From a checkpoint of a small waveform VQ-VAE: 6700 steps.
Rows from block 3 of the decoder, named by matrix and row number. Rows with one number belong to one channel. Each number is 200 + 40 x the weight over the matrix's rms, rounded and kept within 0 to 999. All counts start at 0.
# convs0: first width-7 conv (decoder.decb.1.0.convs.0.weight, 128x128x7, standardized in use), inputs 11-21, a 7 kernel for each
# convs1: second width-7 conv (decoder.decb.1.0.convs.1.weight, 128x128x7, standardized in use, transposed), outputs 11-21, a 7 kernel for each
convs0.83,191,136,165,268,170,153,190,192,183,277,222,114,234,216,275,155,277,175,270,118,277,189,167,213,266,166,207,229,176,162,157,281,208,146,258,171,140,228,196,116,152,249,200,215,205,183,188,211,182,218,178,215,237,179,153,220,190,260,213,131,226,241,188,198,185,199,175,209,272,204,201,202,211,173,188,218,170
convs1.83,332,253,213,253,314,174,254,203,250,209,262,238,248,221,129,215,242,153,169,292,172,226,121,155,263,179,99,243,254,211,185,249,306,231,203,231,261,175,266,152,184,142,223,205,171,209,180,126,200,206,276,164,191,238,277,100,200,197,189,263,102,227,289,235,238,237,244,247,164,152,261,235,254,202,272,268,264
convs0.84,225,219,248,216,180,179,219,119,208,163,237,141,191,124,204,218,177,204,205,203,167,219,180,143,159,166,179,206,200,248,218,204,184,255,265,129,296,184,232,118,313,142,208,185,220,231,193,159,160,153,240,216,270,258,161,221,249,186,240,205,174,203,234,184,219,208,205,202,174,191,109,307,131,236,162,224,200
convs1.84,231,185,265,178,204,143,203,247,190,290,197,320,244,306,270,200,193,254,195,214,165,209,250,213,272,216,229,229,199,172,221,141,232,210,229,236,100,142,133,138,101,235,210,202,234,183,200,218,199,207,153,180,151,162,224,149,152,245,183,211,162,208,171,182,190,155,171,150,226,198,196,159,208,196,232,189,255
convs0.85,197,160,290,70,220,241,164,206,216,200,244,197,228,184,150,271,219,217,237,173,225,233,204,206,213,208,189,175,211,173,201,238,148,200,155,111,206,166,240,206,214,203,201,154,232,200,226,203,168,206,223,202,203,187,225,240,234,216,196,216,245,220,162,190,114,176,259,221,184,161,144,215,162,195,144,195,149
convs1.85,214,229,266,218,208,176,207,259,123,245,206,187,179,215,164,231,149,184,184,172,143,179,146,97,24,164,163,174,232,145,201,229,226,205,219,203,227,216,199,181,189,166,188,194,213,193,200,209,159,246,221,236,185,124,218,278,160,184,213,259,172,122,94,222,296,203,229,285,230,217,300,246,215,255,213,152,294
convs0.86,236,160,138,284,179,200,259,181,189,205,224,222,186,165,276,102,179,299,214,136,237,221,102,180,151,210,178,202,251,180,248,211,157,239,218,110,133,182,252,132,142,190,227,204,136,230,222,237,251,238,183,112,213,214,195,200,179,206,185,201,190,127,173,215,214,173,100,152,215,164,239,172,192,189,210,179,181
convs1.86,222,170,176,203,183,213,243,180,164,162,203,146,191,174,146,232,119,116,126,162,144,231,208,239,227,235,171,236,141,234,164,166,199,126,175,207,209,221,180,175,210,199,216,212,219,206,199,224,204,183,223,217,254,192,201,206,220,278,238,228,257,261,238,152,165,178,275,236,219,245,245,261,196,245,188,186,171
convs0.87,308,173,185,276,156,186,255,252,181,187,133,239,193,183,260,154,218,213,242,195,195,185,191,182,189,172,193,131,176,253,250,119,286,144,223,135,192,199,144,218,172,157,228,202,191,205,166,164,197,196,202,209,198,196,195,169,165,234,183,158,208,172,214,225,163,210,258,206,127,196,195,198,206,192,186,192,221
convs1.87,151,188,200,219,281,293,161,210,125,176,261,211,140,196,273,210,120,109,204,226,228,123,196,256,252,152,67,123,180,216,166,217,221,71,171,180,143,208,234,234,203,215,157,180,205,204,210,205,206,216,200,301,211,257,273,363,192,247,245,171,267,198,209,170,193,120,269,273,233,224,245,152,138,157,239,156,239
convs0.88,232,231,181,218,208,168,216,224,199,174,211,195,148,184,158,222,192,152,253,189,203,150,176,171,234,237,185,263,151,189,231,259,173,311,199,177,199,250,192,180,213,231,213,226,203,148,177,235,260,206,165,205,239,172,199,204,155,210,253,168,213,200,190,233,205,212,136,140,175,224,185,200,182,254,191,251,192
convs1.88,204,219,188,195,162,198,208,214,251,255,252,226,205,199,203,215,192,240,227,212,196,147,198,191,171,182,183,207,235,196,185,249,234,185,225,231,230,223,171,217,194,234,133,154,209,176,161,157,185,227,219,164,238,226,277,215,177,181,178,210,174,238,203,203,204,157,240,267,276,240,260,218,176,192,178,161,212
convs0.89,243,232,215,180,176,217,215,263,155,251,177,257,178,117,209,224,225,181,218,164,231,234,193,170,221,240,210,208,209,233,118,261,273,94,167,143,158,200,192,255,189,194,226,163,226,183,256,185,176,208,222,291,180,168,204,219,155,112,205,219,212,223,168,229,202,233,227,160,187,208,170,169,191,170,216,178,170
convs1.89,240,184,257,142,178,173,203,200,218,178,133,174,217,157,206,202,201,210,206,191,159,252,142,132,127,183,188,100,250,233,192,133,200,201,193,229,208,191,252,145,190,158,185,199,167,194,229,280,304,212,169,291,171,138,141,259,125,156,218,242,154,232,228,197,173,179,174,157,85,221,227,211,249,207,202,227,218
convs0.90,217,208,194,197,199,193,211,235,227,220,209,213,207,218,203,204,203,216,228,237,231,213,201,187,188,181,190,203,219,212,202,200,214,207,234,196,201,189,211,219,251,235,204,199,207,209,211,204,204,139,154,144,162,152,167,155,191,205,213,215,216,219,221,210,227,228,223,207,217,211,187,203,205,203,203,210,203
convs1.90,222,204,178,194,167,222,229,203,181,186,177,163,167,160,169,202,230,219,194,199,193,228,202,211,198,226,240,239,198,170,187,196,194,155,174,196,213,228,198,209,203,193,206,199,171,161,181,207,215,211,187,187,207,233,213,202,195,184,187,187,197,196,201,224,229,197,196,170,186,181,216,196,213,201,193,160,189
convs0.91,154,220,212,118,204,164,198,189,217,187,177,303,159,139,184,221,190,235,152,216,230,214,188,228,217,192,194,178,177,184,277,120,196,258,209,290,119,253,124,334,126,175,126,170,240,223,210,224,178,182,214,197,194,197,186,229,265,139,161,306,161,199,235,169,217,217,198,186,195,191,210,174,284,98,328,57,228
convs1.91,142,254,327,271,241,324,212,172,229,226,264,206,248,234,193,138,215,292,199,153,245,173,258,209,144,226,262,160,152,178,203,217,196,266,189,164,210,161,183,207,226,216,172,198,200,110,178,200,180,222,152,278,227,245,211,263,267,191,207,142,240,191,86,199,170,182,198,151,187,213,122,178,167,248,182,177,223
convs0.92,241,176,130,185,214,159,206,225,168,193,177,186,242,187,160,259,166,188,170,134,221,178,161,195,249,127,145,167,174,175,172,174,180,230,261,228,226,191,233,256,223,218,173,167,153,119,205,148,235,148,208,176,198,158,197,201,180,175,190,181,260,227,210,189,145,221,228,175,234,155,231,197,222,240,232,250,223
convs1.92,247,217,228,279,254,252,202,261,240,212,177,245,291,193,225,200,213,233,216,219,234,225,233,215,200,220,178,219,212,221,229,253,265,232,278,172,206,192,173,169,200,158,270,277,244,263,232,217,198,220,167,188,248,227,189,190,188,178,217,267,237,280,266,245,194,190,221,113,171,236,151,183,167,142,197,185,183
convs0.93,200,152,154,235,196,223,243,155,241,178,238,192,164,103,211,227,182,156,143,229,186,301,234,161,175,129,179,152,198,163,207,278,213,240,182,172,211,130,152,195,229,190,213,185,161,188,167,113,178,206,271,156,225,166,240,265,214,202,193,237,231,201,170,233,194,259,120,170,189,276,199,216,232,226,189,233,155
convs1.93,226,230,216,242,248,280,251,249,222,264,183,253,208,225,198,219,244,205,265,220,255,272,218,289,327,265,254,218,218,264,244,256,254,194,211,178,109,128,129,164,100,188,228,264,221,208,237,283,247,215,159,215,180,168,171,204,215,235,144,124,151,177,176,110,108,169,243,206,222,162,216,190,236,265,222,187,239
convs0.94,201,138,235,196,233,224,155,148,250,154,249,136,218,225,181,216,216,234,247,199,184,176,194,244,218,275,189,143,161,239,204,240,152,241,189,166,224,218,231,206,196,173,238,243,185,198,232,219,181,186,206,207,209,228,193,153,172,180,250,231,181,229,231,218,185,162,216,198,305,259,138,203,185,144,236,180,181
convs1.94,166,212,261,243,235,200,199,250,223,281,207,232,252,206,127,185,228,201,168,233,213,177,147,204,238,178,84,156,184,240,239,215,116,193,202,212,214,281,267,236,156,214,234,241,228,155,148,224,160,172,188,148,154,196,336,257,255,224,163,114,189,292,291,193,310,232,224,135,177,129,175,204,192,246,214,310,257
convs0.95,191,195,255,102,245,187,228,243,203,154,249,149,232,259,161,192,208,176,244,164,235,198,173,149,262,187,104,209,240,183,179,237,249,203,181,162,231,209,180,252,186,190,262,215,269,193,216,249,222,200,193,143,301,239,203,282,166,157,199,231,181,248,124,121,261,222,187,174,247,225,230,147,196,238,118,234,199
convs1.95,289,219,182,275,170,210,169,112,266,211,143,213,228,150,197,239,104,199,174,169,201,240,157,207,209,244,151,343,183,138,256,166,269,248,232,140,164,203,192,224,148,205,205,187,190,204,136,181,180,149,305,82,276,176,147,205,174,221,149,186,188,249,178,212,191,229,190,177,205,217,181,242,211,153,207,227,212
convs0.96,209,207,209,205,205,205,204,196,197,196,196,196,196,195,212,212,215,214,213,214,214,206,204,203,205,203,203,204,194,192,192,194,192,192,192,193,195,195,195,198,196,194,196,197,197,196,198,197,199,201,198,197,197,196,195,197,206,205,207,208,207,208,206,212,213,213,213,213,213,211,203,204,206,205,204,201,200
convs1.96,232,188,192,192,186,182,183,236,224,226,247,258,246,250,190,197,196,205,201,197,205,209,183,217,184,177,187,187,186,211,212,208,190,199,205,204,227,213,222,226,213,218,214,230,214,206,217,210,199,213,181,191,174,203,192,182,200,185,183,172,200,207,185,189,176,176,176,198,176,195,216,229,230,223,206,223,212
convs0.97,158,210,188,180,208,177,178,276,180,218,205,143,181,273,192,265,201,205,197,163,206,233,219,121,194,250,216,194,223,231,191,180,219,206,220,184,208,207,202,190,179,189,175,183,222,242,243,202,113,261,197,211,170,211,179,226,229,186,160,121,75,250,279,156,248,222,221,258,214,126,221,240,201,234,260,190,139
convs1.97,166,211,197,187,273,193,153,206,212,175,228,220,260,204,222,238,139,223,195,147,217,132,129,209,151,184,224,187,236,209,208,247,218,211,205,231,271,293,253,191,230,156,194,186,210,258,182,162,165,132,230,166,129,225,163,171,203,125,297,236,201,225,258,297,271,220,192,214,200,233,211,220,214,206,212,206,222
convs0.98,187,109,280,124,171,172,169,180,286,154,249,160,184,216,207,130,221,164,268,225,208,182,212,218,203,236,180,154,222,216,175,255,183,219,184,207,266,173,262,142,237,211,182,196,232,186,219,178,226,229,184,243,162,225,141,238,234,207,226,169,234,180,253,207,221,214,225,236,243,258,229,238,164,284,163,278,86
convs1.98,105,200,194,231,157,251,156,178,162,215,174,212,183,233,214,227,223,223,218,220,187,237,217,189,242,247,229,238,207,226,200,237,232,231,230,230,217,200,188,196,218,226,138,186,167,166,155,194,200,119,238,187,283,175,222,141,175,227,218,277,237,261,158,215,208,153,190,146,226,136,229,166,208,185,158,143,120
convs0.99,251,215,170,211,196,228,216,180,220,198,179,182,235,202,230,191,165,176,191,200,193,169,129,298,245,142,240,224,191,240,192,194,172,173,186,212,217,191,206,240,239,210,185,208,208,138,220,189,233,192,150,244,239,135,209,292,206,205,219,225,188,195,236,266,203,211,246,218,214,229,227,192,203,183,241,211,176
convs1.99,158,173,245,180,192,182,193,174,212,120,162,250,177,244,189,153,190,175,268,163,234,230,192,180,125,68,215,212,211,202,178,214,217,196,169,252,174,203,265,261,240,234,245,213,190,130,135,188,259,111,124,226,181,182,212,125,209,266,301,240,141,180,198,198,208,250,273,173,170,158,217,183,150,251,153,186,292
convs0.100,204,287,62,336,102,92,403,200,177,307,168,254,198,193,328,101,106,289,153,354,131,157,219,195,207,216,180,249,240,144,178,193,227,176,202,259,173,235,170,212,190,145,177,218,248,191,234,214,226,204,149,201,194,191,196,182,171,225,207,221,214,196,204,198,228,262,216,194,230,206,205,201,205,181,191,276,123
convs1.100,96,245,253,152,232,165,197,243,245,234,234,164,255,222,266,251,227,186,281,293,128,176,288,165,173,274,185,225,192,247,169,249,232,261,170,248,194,238,205,173,239,192,165,184,194,210,196,175,225,313,161,280,196,142,306,47,149,288,240,214,201,159,306,133,226,283,147,278,232,185,227,208,220,263,185,228,217
convs0.101,165,94,206,145,273,103,183,254,220,235,228,135,305,190,169,307,173,255,182,238,246,203,156,176,204,215,251,233,177,222,215,234,221,235,175,182,245,152,240,149,260,224,285,219,207,211,261,195,165,188,229,166,234,163,194,150,204,202,201,232,209,254,210,307,175,182,197,195,174,193,104,271,131,317,134,193,249
convs1.101,230,262,123,269,200,192,206,253,121,209,152,177,148,210,237,170,168,217,216,150,198,257,203,232,200,186,228,235,265,209,232,177,214,161,209,273,126,252,138,213,163,247,187,125,160,179,189,177,171,182,173,226,176,290,276,280,158,243,254,253,188,258,249,143,190,202,272,217,192,119,204,163,206,93,226,141,215
convs0.102,187,211,199,188,186,167,234,187,120,251,133,180,199,95,164,210,174,181,216,195,273,211,231,161,220,205,227,189,245,163,204,229,220,227,179,164,185,221,201,201,189,176,275,193,156,195,172,285,146,166,206,233,177,220,234,206,229,218,138,199,211,130,223,198,222,152,204,189,149,271,252,3,258,131,173,321,77
convs1.102,253,203,225,176,191,220,189,305,212,203,226,162,275,186,259,229,211,121,210,202,192,144,223,155,178,235,146,197,324,153,220,210,201,229,150,248,205,179,228,166,221,169,199,191,143,130,138,114,113,189,290,120,205,183,171,254,208,244,208,192,274,220,258,177,241,274,137,227,172,228,290,136,242,241,160,252,200
convs0.103,204,318,117,252,181,154,242,195,210,292,173,158,263,188,203,209,235,240,139,223,237,201,266,180,94,220,243,153,266,145,210,208,224,252,235,172,226,168,191,266,162,189,171,223,211,169,261,185,161,149,234,310,187,225,225,264,158,199,148,203,200,153,194,163,236,192,228,210,147,288,226,135,187,214,161,257,128
convs1.103,221,218,199,216,220,203,207,181,175,193,172,173,175,128,159,173,292,100,161,264,198,238,159,218,249,220,198,176,183,184,195,196,212,194,107,266,277,195,200,190,213,227,229,226,141,240,218,157,259,192,197,138,215,215,233,155,220,264,147,207,237,204,194,243,226,262,180,263,147,276,200,149,169,208,228,145,206